A small self-supervised image encoder, trained from scratch.
Model: 32-pixel images, arch mlp_mixer, activation quick_gelu, patch size [4, 4], layers 12, width 256.
Training: soap at rate 0.0017, 19800 steps, batches of 256.
Data: trained on pictures of board games with random positions, seen at a slant, 97500 training examples.
Rows from block 3 of a small self-supervised image encoder, named by matrix and row number. Rows with one number belong to one neuron. Each number is 128 + 32 x the weight over its row's rms, rounded and kept within 0 to 255. All counts start at 0. Numbers have three digits each. After the name is the row's rms in percent of the matrix's.
After each neuron's rows are labels from the 100 images, of 14848, where the neuron reaches its highest value: "lies over" is the class under the peak. Only what is clearly more common there than usual is listed. The data: pictures of board games with random positions, seen at a slant. In brackets: how many of the 100.
# fc1: MLP up (model.blocks.3.mlp.fc1.weight, 1024x256), inputs 86-171
# fc2: MLP down (model.blocks.3.mlp.fc2.weight, 256x1024, transposed), outputs 86-171

fc1.687 105:102093147169071193132155157177132123139077125073125151131196121142116115166076111154110119114142099217121114144061124131100168107123169064099119161121078125155151179133135129124099096138103176122103156152163129218097162094107173152141127165088155090134152154
fc2.687 091:148132152060178177062141153099162159122133146131125178134114131099101066093146094137108154125143149066139086142157090102150081134119094132145105127097152117119113099163120184166065111105097108141143085181086084124061076130142141172113094074102078038105041132
lies over: board (95)

fc1.712 094:134107171142149072183136114102102107124135133157067113177138169154111086167125125166121142174136116143077146103169126113130133144126126164108130129140142135083201155117144171142151125076077138096135075112136133112122056095191095152173133166121105108157127124
fc2.712 100:163167126125102187088131141145168107152150111186148164160152120075091097115144153124147069133103140129130177164137158117132123107130177154097106135156142164110116153112124078090146053165167123100058165136095127114118129162172165154058149148118090124158153106
lies over: piece of the first side (48)

fc1.465 111:144143142129137112113158138140103064097119127136175124129190129114149107137141172185148162116133080105109098069135122100103115146107084123129113089131091160098152103172120128109173174113094067124129137142168156129153134164101123125142203144154140102117150125
fc2.465 122:125116183179096126117083103175134148138122150198069052145113105080176107110150151077134078155116100192169148157127154119189105143130150092213106136157118137115134123111179097111089115117122128163136155112129121098142191141106079086163167151122155164125101110
lies over: table (74)

fc1.302 125:116116118162115059082070226169098136129142052130100107134102182095146113167124165110119116111126130176153138130124142123125160167126136121117139054118138130071123137095101046119155201133112162124136121150194101198096152159123060155107130148138115147146138118
fc2.302 126:128101126133122131094148072124162140122156154126073118184152101050084109090137125138153128172153103154145202119159182108109173168090149114106145144157114159122130146068136152097082146156117138135136099113094115092102100151098170109151140146123080080099151104
lies over: board (98)

fc1.46 082:151100185130081101169109146144127126074090122160197135084093136133187116116129118095130116155106138151153124123103050120153094156109162132127154114159125168149075106160120133104136094078138115161134097167159145081135079120185153195112086153149158143082139140
fc2.46 090:159093092129151132159111141131096103097153145152179152174126140104129089082118141200207157192162146158068143137139140081108130107139120114151110131086079104118124148129150102069098164155179134107147170173130135195122108176127131093093118135127171124128109114
lies over: table (97)

fc1.500 101:152125140167127103145120099131132137132108118116136111170175131103126118107154151094157100192157129157150143107119126100123134176112130151089118141156112181120156121107094142072179125042109138179145135144104182199105159194161179078103118077057125124127112157
fc2.500 108:095127152103111101093166104090069111131115159115083114156084167162138061061178092077137138148147142125129154080133111126172121149142171102143156165130178134075153163113108139160129064125158139145157092143157079137155142178098158175111142116127155193155146114
lies over: piece of the first side (50)

fc1.273 086:132138160160146103150130142181113156125071154097117129132146081110130100086109123095074081097111181121154089115116176133124150144117120155099158159134072069103092119099098173086138109165174158141080202063164099178138243147155119114121082125066125119134088160
fc2.273 094:128137159066153175108087164100112104175094203098122131109149131179078127145078106104110170074133178167192139135106084189148100162114210154122172141058150140097129145189172102030162164152133074142153080147149156153172074094139110142153100145133135095142156129
lies over: table (93)

fc1.63 103:095123133159095097099138130138078132116172107156109179147156136109145086142170127187144144108105142147105114089169100100139119175083150089100136099158179116103119135134098068129114091137168157155086093110107140154133179117153155118060124090125134098109125134
fc2.63 097:168100153183150163127125073097157080117112126142083101134109172129105108097101109123112094111119138140113129116094136095150129092143134111147189123114160137099118184104097109154147110161138132204114122147109118162174201131130099122178141123091155092141120121
lies over: piece of the first side (57)

fc1.736 107:097163144139123117186139146117127144109130165159179111186159096122171129083134133129069160069124189139126119132098107166117145101152137070126101121109119167098135084116157126060091107102109086185104155158119169098175126087124115157126119113155140107105125102
fc2.736 109:154113144140097116114109096129139112055140143099138102146107124137129082108134194117113149096124139132052119138127118129141130176131157097196140095152082050138145160146126118186125104069133177109116128127120128131142106170161116112140144162114132170138130119
lies over: table (100)

fc1.475 088:096131163179171181082104175097098202181211075136114137157172138144162128130112068106137126109107084141185113100140145111095136127133156155109129134151129117122114144095160082100133132117162091111150086164137178175164105115100078137159122189178139159084109127
fc2.475 084:129101103151132097141153118110132138067062115124191099156133119075098136145190114143115136115172130136114192124130169136108099151144149170100108095093115101127110118122094147138116101097165098116080151170193153106142159146078120135175135217144151175106144116
lies over: table (100)

fc1.169 080:158121193145124114110143086159086158143173137137155125108137146116124133113158143101155209193146133135192090130157088133113104074129169088138111151044150155123106111170142151090131129110142142118086093150125121189111083128132155100133114091182126180144092196
fc2.169 091:156100066103103129072149195153136112133115140101064164172118136168113117075161140140116198144131129141171141101151142113191204146189102146145121106177143114089086133100151140086145145170145140152150128135133144111178188113167115157106081154115121128131112112
lies over: piece of the first side (70)

fc1.218 093:069130132139190114105157123104180158115155113130126100144104125158140169153174149116159083105185124027152134105163090153140118109149166121144148101055194100146101130104157133098152138131089115087128139171085132120103103091135120141200087158161121130086123192
fc2.218 088:134132106120053134130084143147161079112113140058098123165019127166100161141163192057159098166145158127097157120108114153181082138112112085198124198191116122099093087100170163163129143085149102135084170190136119088142129110096065072116136105132119142179138160
lies over: piece of the first side (51)

fc1.93 096:154113164104076156135175146198125142081168154114101119134122155134130100077104101146130096115161090113171115138181130123085103108111162143139157126116117093224135131154135173133090138135113081112183151157036099165141122116103107129149133213094092117154104135
fc2.93 102:096160117130167135098136140093152097143146121142134134123099150159154133133120106153168093135123165118087118124070110152143105159088150132155112077158106152091125132073150108106106078166110102141159132115219122141116108128104169149057137100087138157080167153
lies over: table (99)

fc1.585 112:126089152109158130166053117178149090103143165121111191109088118135083123146122125153176120089142163186125102085138121193109152179138218172123124146100075095084117224163139166181113094117126121155134148131133100081143129120120112178089111195120160132124080151
fc2.585 102:155156052094108122115119153121096173112130104143146119173082128095122068116117159160064103112127103134146161117122140145134071094111132136157109098105136134135156079083089103082110149116110144128087147134150141080129168143168116165160121059150128126132129168
lies over: piece of the first side (58)

fc1.639 085:140149048165140159108139157131108124161085118063168064128149109113117140143108105160113204153048106103096120123136127110125124218127145116122120112125128146142148167132158100108142139120075108131116122127165134147171147140137136144101167136123112067081131139
fc2.639 087:133126173137113097132079118079102079084151141111133094156102147127123127147052159078189091245086116100153124154124100132120139144123104185155161176178185087171151129129083122114092092153108132098124154080080104136119088099115110110162129169137153151145122064
lies over: table (65)

fc1.514 104:156080153102159107160102115156147113161146120167134136146149140124098127185034156154117101136116116090173101124058144120039123098181121144136094064095107111081086093125129132146101170131136086103164146108170131118156138175111109091096146107125103174110177106
fc2.514 102:088114091129147111139116144163136102101120077095131141100119115163073114051196094088097100090185152170131197100128112156095142130129177112161153209119086149146136125101099145115084139091107119095116117078115090146151105074117178157089111136128183087117114101
lies over: table (85)

fc1.121 108:166134127156176084135112108120062090092135120102098166097122137084083114089134237145115152072083140114073157107125090131135105152110118151154109110107103089063128099121078130063148115116113142130084102121162161124173131191181149136147129087140175079102103135
fc2.121 114:143081165211094103082155100123181163192104157173139090135184165104155172111144137184162035079121133100145092153111175137111148104097132129114151095181136143100111130132132150156130095066142057150136129060131117124111143103122101158152105157118123140102124112
lies over: piece of the first side (34)

fc1.667 089:199158135124131115129140141154099163122134132136165089102094107168200089105197172043109134086158108079122159094135150145136144165133129205153121091150111119134122117148128128159115201198129167126143095081087155137150095116164132180200115157077134098122146083
fc2.667 101:163194070172112182124141111149168122137135157149149151095102125062158118140144150064183131136083152161129166151115100143153128070162115091103085133119169113184144140137187132162176173134151078139162097132127110092133143069100148114160124186076103061138088118
lies over: piece of the first side (54)

fc1.385 094:124087128088138143109109160128117055064107103110160138095114162137092080163095153117133115107143127072094115065180167107189168103106147127055090155139118093154144133099101112092118121130101173122169134114124149123131155118136156192126148108101144131115110150
fc2.385 094:111105148132108142157168118189037016148110139083132145171131110085153096129090146143121056156106109164137141155092091104063137130100066097217129140158172140160152148117178168078127130122142135152105126120129113121163155169177126086137176092133154149149191106
lies over: piece of the first side (35)

fc1.374 105:096114159176193161150161128134140154142139151083098136162100153105142163028116092143058151102152117185251077147111108130126115205122135113064144135146113168073129144136131115061154166070134148113132103137157151108088107156083155172116141128116112103117115112
fc2.374 109:146137097090126137158163163131134125091152108122175161137137118135131180102161137121076070127069167059105163095106121113164067107139093151083107140134151065137190120118118131177131096170140147166156133098182109163178130102125126121115114156108210124088130131
lies over: table (73)

fc1.347 121:047162101177130159089071155108132134127138110147172115100153137104148135125141113122164109111167101120122179161125113120139100128112119070057106155147119128125167127117103139148120128125123129078069145101168113248106125087133114176085076193127136104103136124
fc2.347 123:094109146073156146192194139148124101174126088084097105078099112172162140148142182186126127175096130108118149125183162129086106120132118121151163126140136123107127180125084112163114166107060099095145101119087128123163081138126077063149110057139106165164139074
lies over: table (86)

fc1.376 088:159108059138084142162096098143116192120155129152122079120157113116149147127120164139134198122134162133018129156119108119194167088140142197128155087161125132097137233186081170165097160073077163115079098119148112127143105131138115169124138148098117145160108083
fc2.376 095:105104160143198107100183216166166152050143147101127097144152189114163156117140134109153101234135129128107155136136095085085145163127160161161148135129146182174173117148054103125096114154092174097145144156119120108135117116164075137086135123112104096126157150
lies over: table (100)

fc1.150 087:159138198129089143086197174078110110163181166139159130117175143101131097120154093157133167108149091119113093073117113142146129142201135168112164120130132187104112120083127141129128084166111154120130167145124100118125156108128090159159088139180133140132179083
fc2.150 098:109115121162144092073123113150146105120117111124098139039105075139157178115107096061121069170156125093076226098118143111135116169148135122080110093166155146117106118113092160145150152143163145099090115140077149172163069121133180141105138121101219103180132122
lies over: table (89)

fc1.249 093:080117159155159102101146163144133115128150084141121145142129194153177146116181133188116109147160122100098142150142122092073204160099161180169099127102069144087146192113070117110122127066153174027135100115149052179114112177172117119121072111174144046078121114
fc2.249 091:145192111176139118104089138129154126160098138129058176158113126100135179092177081167108135125109101092117193103132179164135155091130057100114141086130122073170142095140109108123089120168159106142086107150188136164130130098082137109127171084168092130100101187
lies over: board (96)

fc1.95 087:150113164176107182145149167190036145115134119145121123163115133147114086185093081135136141131146151155122145131107130172163127124155095144127118047080099149132108146157122124146173151146080134209162126072104085154159123212179166107111122161131147099129123127
fc2.95 096:123125106128154107206061171170160114082145129114135117132088139161119094116135096108166139087196180117138101181104119085133137146129107143127146103153097159141149091109123120106124067124135145156145125119061141174143149100143099086109142130168161135116085091
lies over: piece of the first side (89)

fc1.166 089:130080082113139145127109160146161105117137051133118172130113142134145130109122163130107148179158154160181084101050130096135127172177164178122122091148140116152130118138072167106178125091134102136099151098136162133131112177116194111137133071080182128168153171
fc2.166 089:084112151106140121099178120118085124102114108128171066170184138121134159135132135169112165117108097131129079112148079180107154148164132144165137159128157122145184152153150145127147134114067102085120114189073112133134133156106092152196100140128149106118141137
lies over: board (94)

fc1.596 102:128140143148074120148155151144115206105111197121105099117140116127110122151134093108159109088160139078100169157097149172118104146117124176154130112121156127080111165126131133108135117102081162058135117152163115120149149151118099103111124140167139118174144166
fc2.596 106:099089150091062161105133090140062119080134133137109122150126143121130153173122128113211125142131102109154139086149147123128105140117189090120122188141197144145073117133140172183142080032161108132133083126164147149182148169172137113167123142123155121086097089
lies over: piece of the first side (54)

fc1.119 097:133106140089130150142142156175088209157136078151076098120137172141134108137083130126127065061092146122104133119155113100157144065164101172116058089098213128124160150128015151119121129104165122136110129153098065154093094128136091087100114106124120099172166129
fc2.119 093:118125088128152135153117091131143093096130160143128081108167129132104119157181051123146119120142147064139122089144095147077116172106128070129164146146134139112098125099145129155143155182145149097125153111142106110119066115082112136117129111161112136075141124
lies over: board (99)

fc1.122 089:077121136143093153143129107117128175152163128200109161115117127153103095160104078094001122139134087189121160155176092172151136144116120128076177133177133135144056167123135132115096137069118121085112139107147104090125100125139127120123115183135180158107137114
fc2.122 097:121164119146106120094075172106118101081130107125098081141099171113170126151134153150121131075150115086092156122130126144146085093182160109120129138058120123200145108118098119137098119105148105145133146200103133176140152102087163172130172204114150050111136170
lies over: table (74)